A small multi-label image tagger, trained from scratch.
Model: arch mobilenet_v2, depths [6, 6, 6].
Data: trained on made-up road signs on poles, 122500 training examples, 16.3 epochs.
Rows from block 6 of a small multi-label image tagger, named by matrix and row number. Rows with one number belong to one channel. Each number is 500 + 40 x the weight over its row's rms, rounded and kept within 0 to 999. All counts start at 0. Numbers have three digits each.
After each channel's rows are labels from the 100 images, of 14976, where the channel reaches its highest value: "responds to" is what is common among them. Only what is clearly more common there than usual is listed. The data: made-up road signs on poles.
# convs0: expand pointwise conv (model.blocks.6.convs.0.weight, 240x40x1x1), inputs 0-39
# convs1: depthwise 3x3 conv, stride 2 (model.blocks.6.convs.1.weight, 240x1x3x3), a 3x3 kernel
# convs2: project pointwise conv (model.blocks.6.convs.2.weight, 80x240x1x1, transposed), outputs 0-79

convs0.157:505524377476491547466487532507437458479511577477501493426488488439485438435456507466505504517447514512512465469457506461
convs1.157:539544531555504462461474444
convs2.157:563451520521562520492505527472525510529515551513511518527425470465575512484520449562495475497508533518412562458470455515475485509541495447477529583510586446516454433507460427571567448541479489502514485465481522529480549450429477492550484486
responds to: grey rim; square sign

convs0.7:446491546482537465496521521505522437558543399511529578475560514465511513497526520406429452495519490481557496497506483514
convs1.7:422464507505466469567497481
convs2.7:456565582575443517482533470452462545558506529509468417529489546531539515483436562534514509511513544559546531498513486497505554536572497488481528477484447570513508567521432508538538574520507496520458566524474523525547446468528569491534508465
responds to: %

convs0.72:501503462537438480579468519504464554509506555541434483454530502468531432454471461508535555562423480448527493492539540512
convs1.72:483485417458520533548514535
convs2.72:527500504539485444542513452550421472494490512485430476530464575492425522509571490544514525480533574545504453424519505451579520464512542479557480529546469546463546516496471537466537528460446561553573496516520513496481472465456453452455537448
responds to: blue rim; teal rim

convs0.179:513462506529453464521462534510500418538541496516578517462492466455550485428477565539506538524522464414556463451531515484
convs1.179:482533472436536458454552487
convs2.179:485453449478502469545516563489482550483469492455458506460523484526545534546517492481528483468495463514523450512522553461557474519501504464509444532534490559468516472423532545506413543522498488435403376528505477544490491451514440540559516418
responds to: orange face; black rim

convs0.75:415470426523480482497486496468467461454475527455503440434466470456473466482482447468458524500386476522496490498489520434
convs1.75:532524512553561531511554546
convs2.75:433469480465555499518519512457502509494541543522513506434497509462519583453524513528523531543580535566533491489514495494493496508512500447562542580473488471440520496522505479539479495461459441523619398450439502554544505412493512526527464506
responds to: grey rim; red face

convs0.68:541476472521560605554494498499490423522486496453453500445516490545477529414517494476447469485463478454480521427457490523
convs1.68:468482521422513563491537533
convs2.68:480541503477536563432468511429454439458527563501539469514490506454393515505481520451521499492548523528526437532504557463485486522516561586529455449521508523477426474515531475511502543538569449485499536565568469516511531485483524579507483565
responds to: blue face

convs0.4:472476457482482471579450513560466470480471501519511461470501500474585504493512446517482508493410480452471512495492630508
convs1.4:538561548490554548470510520
convs2.4:492539413532498476535546484479507452512467455561456518460482552484466538546487483438501536515492508580518445492601496452522510475527484562557511527532485509544545497515541485481489539579466625542512483531435456482532433448528530481483529494
responds to: blue rim; brown face

convs0.108:473518510503527458513517539504589484490534398526524539531474491361484487507508465461448495468482538505528498471543508548
convs1.108:539557539534571533496526511
convs2.108:590462583494483516453511524516537474490445479530521553484519538458478533449516566496508482499531540448559472544553504438473522495472569485517493482551466474486595472497554463514493459545577493459528491562548544463491509445585518516444531442
responds to: crescent; triangle sign

convs0.76:543541469475520519528462493429519434483485523503491484600479565522473545466414444523535487528412523510484515477488452478
convs1.76:506544522557539447544498452
convs2.76:520552414471446475471536558426511569492557532517476514431553556468553465487472438481471473505391479479543546538543541521513446522505468525506465440475517494506446548521459543439513509489494527503550530471458541580501516539531509454507508446
responds to: crescent

convs0.169:481536483527513477401501455487511477585499467490532411442542471484461502496469488501487478579548501430494454497530547551
convs1.169:536556500551556537514544527
convs2.169:499442547527456504560521502474546530533510523554420557584519463519488493517447502426481516524451490582519513565554511491435466432528513563480459490481505505496507518478535482540403545500481562468542527435464548434473484521541524500561522475
responds to: green rim; square sign; blue face

convs0.155:518467493485469469423519517455477541557488499538498452419469475474438422496397489537527530534450542486460522510522463512
convs1.155:545559541519501511454432491
convs2.155:515535528466460570481504538477492487651423450500428541550487555436471469537462540542495552472517517558509469446449524523527520487451551557505525488473549554559507482516524504488531492507537539494488511444474523500563530546546455531535465514
responds to: green rim; yellow rim; brown rim

convs0.53:551466500459422387506453532517486460537470519451482421449491478475514464544512488467487466476467465482473472473524585503
convs1.53:460452497497481417532464469
convs2.53:532529502451475459523519499496530520417590476527617434487497545485451522498496454457500521506489440406545523505521491525500508493552453570496496419523498489530513517437491480447515488538548535519524485450532479476555458425476546442523513571
responds to: grey rim; red face

convs0.185:479487481508488428503439602493486496491488506522503503433421490557515418478473484490419519508429489515543499496547557490
convs1.185:518454433518509534535560532
convs2.185:478474456464457501522513539562430494598494461477455533483509601439409484458517485533495514455527448529534443480477468512495552537452555494523586489486579533539570540470507496427481502468476530479523448463492522523546454548483488525509470498
responds to: blue rim; brown rim; brown face

convs0.138:617487481561531505540538530509489511543533476456514431516487424537566477542518561494495462451456500513531482503514563524
convs1.138:516487431545508451541525451
convs2.138:542507452568502545431568547478603512595505499494508556459488531460423591494485493510447535530461468497498515520564471481513471558493508469536452466455491495526513516461513457469570532516477482454471475517532523506430498529461470474458504408
responds to: yellow face; orange face

convs0.177:483502487547540490447551534500577486474485530520533455545447463428513523519441487514522599512495580514517542493490546562
convs1.177:464485552492442534542438500
convs2.177:562484527536555566542546463509599456468460452492520553450395564508520588454489537475452527588510512449512459503516475500470496452507488464495418495464475475477497446505502462487493479501514511476499528462541567557491500485558557550518474518
responds to: !

convs0.110:540508448527517534496522504456472383527514470499547486482556524502527501512440578496454436420432484501494512533479484453
convs1.110:440440486456518534532540532
convs2.110:450488517532459465463463468498473485455524531520470459540519448512520532555499560514521482457495572601507528458465502495558549500530472499469446478511483529536504573519473452525519558406556482490451450573411500515457469481583485490455565511
responds to: %; 90; black face

convs0.135:495490424443510472548512576544593564483463396516518480510526489481483518535511483421506459504517501507509552469540504524
convs1.135:444491515513548529552569512
convs2.135:522511540562461476518544513426508526533497476512468513457453519511557457478482514550478484518516469439513518544481471470461471536574581500380516548499532517490522502506480500524533492518434557555545555533509487548580533527579446440460567535
responds to: crescent; black face; blue face

convs0.50:437460434459468483554456510502475498539477501504499477503507528480489457505451416514472515555371455516466459514492468447
convs1.50:471458494462436464495435476
convs2.50:514440550540524458526510516498561537488544447532556495447471465524474463544476461472507416542478457494530572588505495491526498487532532551484485380505516565518579500443483472449447497565551531477478515474472494478513494571507499474429470469
responds to: orange face

convs0.52:509426509469502491517492424432480427532543462516523555518461450437503514504507481576539544488432491422503466472471521489
convs1.52:480544531553576518535507472
convs2.52:475492490468561534550545583515454520523462460467513499421486529491549516414518507549518542476439470486491512449474510519467511490583545443470556540546546562488497379504576518518481518496536547520496539571487554551522513492483516523495548535
responds to: blue face

convs0.18:545540422574528541477505552509548431442449479507510487468514528509503529477485537472490460461458526431526568537425482519
convs1.18:553511474556498435504498442
convs2.18:552558474534516442448549478566588495479468567526523505519500504468482552532492479505457479518468495466475537499514441455458504576610479456484515501491498448556525547534504436528521510487471517443507520453551509501410580514437521475534514434
responds to: %

convs0.186:478457431513461455527523564501439558447475446537476526435499541460576513502453415462461490489461496499503512501493541551
convs1.186:447470509430451518494533543
convs2.186:552505503495505489496555506506523514528503494459509587413440532504510539514566473548474483504426491538499485426524528543475449501441509448543477545545498472490518445501462492478536552443506568478568405511481594488451469500486489444478545425
responds to: blue rim

convs0.0:431497456431488477401507517469479454523525531511515517415473400456503463499452498476520461505476536493557523461544482499
convs1.0:530514494492545564431536532
convs2.0:491463520443470546464539488496504536546493497487533611468482501406536440455468476519477547439526477545495472502503541499463460554470514584584571477490589488540530439515498523533500490564492486465453450486494502494520552525518465572551472466
responds to: green rim

convs0.171:566465464502495523482459560562541438549492527463472537428477455536476507445534428508449514483473523482512496440421474523
convs1.171:498543529527588530528535483
convs2.171:435539511470488511493509402476474477540516569484537495534476494495491517465542508531562510422585542489441482456431482475431554472495631545514524482513486502510481464531505469446467479458456490528508501455499467434476477559453564531486451477
responds to: %

convs0.163:430450424482424468432517517529461464490464536470543475399524483516520444476474485490426466530484500498548490521475535496
convs1.163:521550522456520560489431509
convs2.163:461489564403497579559490505451493504510531506431453528527475512505501466492435505549451494529563554507443492474525504530473491481472492534464507505528531543445470453516473558531460412556441501515549421430456488575560519459457485492509477462
responds to: grey rim; hexagon sign; blue face

convs0.15:536497472449402479471450533492488505507485504498480510454387528503457468440527481541561530547547484434466543526523522477
convs1.15:493546581509529534531498449
convs2.15:545501471487431491488580553564485453459530496474476538494508538496522543557466524481489487441537548506449488505441400489470601472491540549475512440428474451523511514489519432502528488418515464431506518546442462465510519502509448501516568475
responds to: hexagon sign; red rim

convs0.233:498459476520451459493553555531540518548466490514497495389521517583455524476490532435459436533512498467538499489422505521
convs1.233:555539502552572519488538505
convs2.233:476493534447439509561511505494524528569537511420449486513466500479522503525433517461495532518507486527454496600490414581504528570484507565468508476497532556414478538480535528476425463492459491557504530433456476542516471508495530508578451522
responds to: green rim

convs0.191:490488441506420505509473560488481453486419603528431447475502546496567475447536470457494491471468488500529540507464498515
convs1.191:524563560500526518465438489
convs2.191:551567529519516531534558492472453429484508493414509524511458472455483483467538472561483444496516492479464504458528504460468491469472522464453525575445470507488535504540395504421535501500518502533560412497416562459542445470526511442530476517
responds to: blue rim; purple rim

convs0.41:482499482519477455587507534516452457485456486546449441497437452503543535492570446477528543408492502480520470468537559488
convs1.41:527518497549578528529546534
convs2.41:531514519536481470517545458494472458501462505505491544506534468460500473514491506462600431551476433545537473507527519433481478458477583509504527551481436451534528489505491444484439578461502547536551503475380554467490478499565554516538453535
responds to: blue rim

convs0.34:443563448457449499469451481546486454504443517455519440453508467442513434480444432477517464534444452513482458487469484518
convs1.34:529549537527543520479440448
convs2.34:538518504526483513524476528580480497486547519541466509546423537425536511487543519544538521524599593526484447425504539507467509496519429461488466559484476470520490495490466480545502513488457468455534450419470488419494561460484522484567532436
responds to: grey rim; square sign; orange face

convs0.96:481496490423564413538500538558492489562517443563530549516501489560486543540499540495463503501508479513519477457462500403
convs1.96:514529536484417437510512525
convs2.96:443468458566535506554420516482491495479512515568538537522579529450628423485523481481501496524527546558530493454521532506532474451544475490524560486466545470515474495496426531513557428492509495465516560464473468485511528540499437453554466479
responds to: yellow face

convs0.174:451455458469503480520488518432517401463503481466505464431431485420546535493530443488503440445438491491505495488483514460
convs1.174:483544517431526535446506548
convs2.174:481442444482581531487509512446455489505448499501503531437543459479532549486480473498509460507488491528510468476518536516454480530432481426573556565432537505538498473481437543497471566474502453450516407545438497545510547483478489590563465490
responds to: grey rim; triangle sign; green face

convs0.49:533441450428450437517525519463468557500546476486518565426475475540533504487528435530559470497539480470533477511484513422
convs1.49:545500447544459476528434517
convs2.49:517537484508536568446518460440524520561516573472498501484492481532442532511493543490574516542484539556492523451567524554496493529466463550526467488436537522521486579477455497556579553489523429428502562540498482482479503563419535439493483493
responds to: blue face

convs0.199:542524465473520494488425495443462559585509465524508516484439511553490456543474539527441454459420496545460511495507435524
convs1.199:514535532556565512519545546
convs2.199:556564567533519514465496451496532534543423418503494466410479480519526493533517585491546537438530543475500536487534448442544548516521548489527485525444489470499507484515479578499544502471561443528476483531519480581484458461428480468484440530
responds to: yellow face

convs0.173:470492466499514465448430516502464541559536464487526490429522459502535462471409479552486520586439526476569535495523527488
convs1.173:509526518522509388510509500
convs2.173:484549499514443548547515481593437603490426507475439570545469573448461447515458515534514557488509520515496424485462523496591505512460499541494427470520575497468477470470529494521499511576445529500479502480549503522453520478518487519525516468
responds to: green rim; yellow rim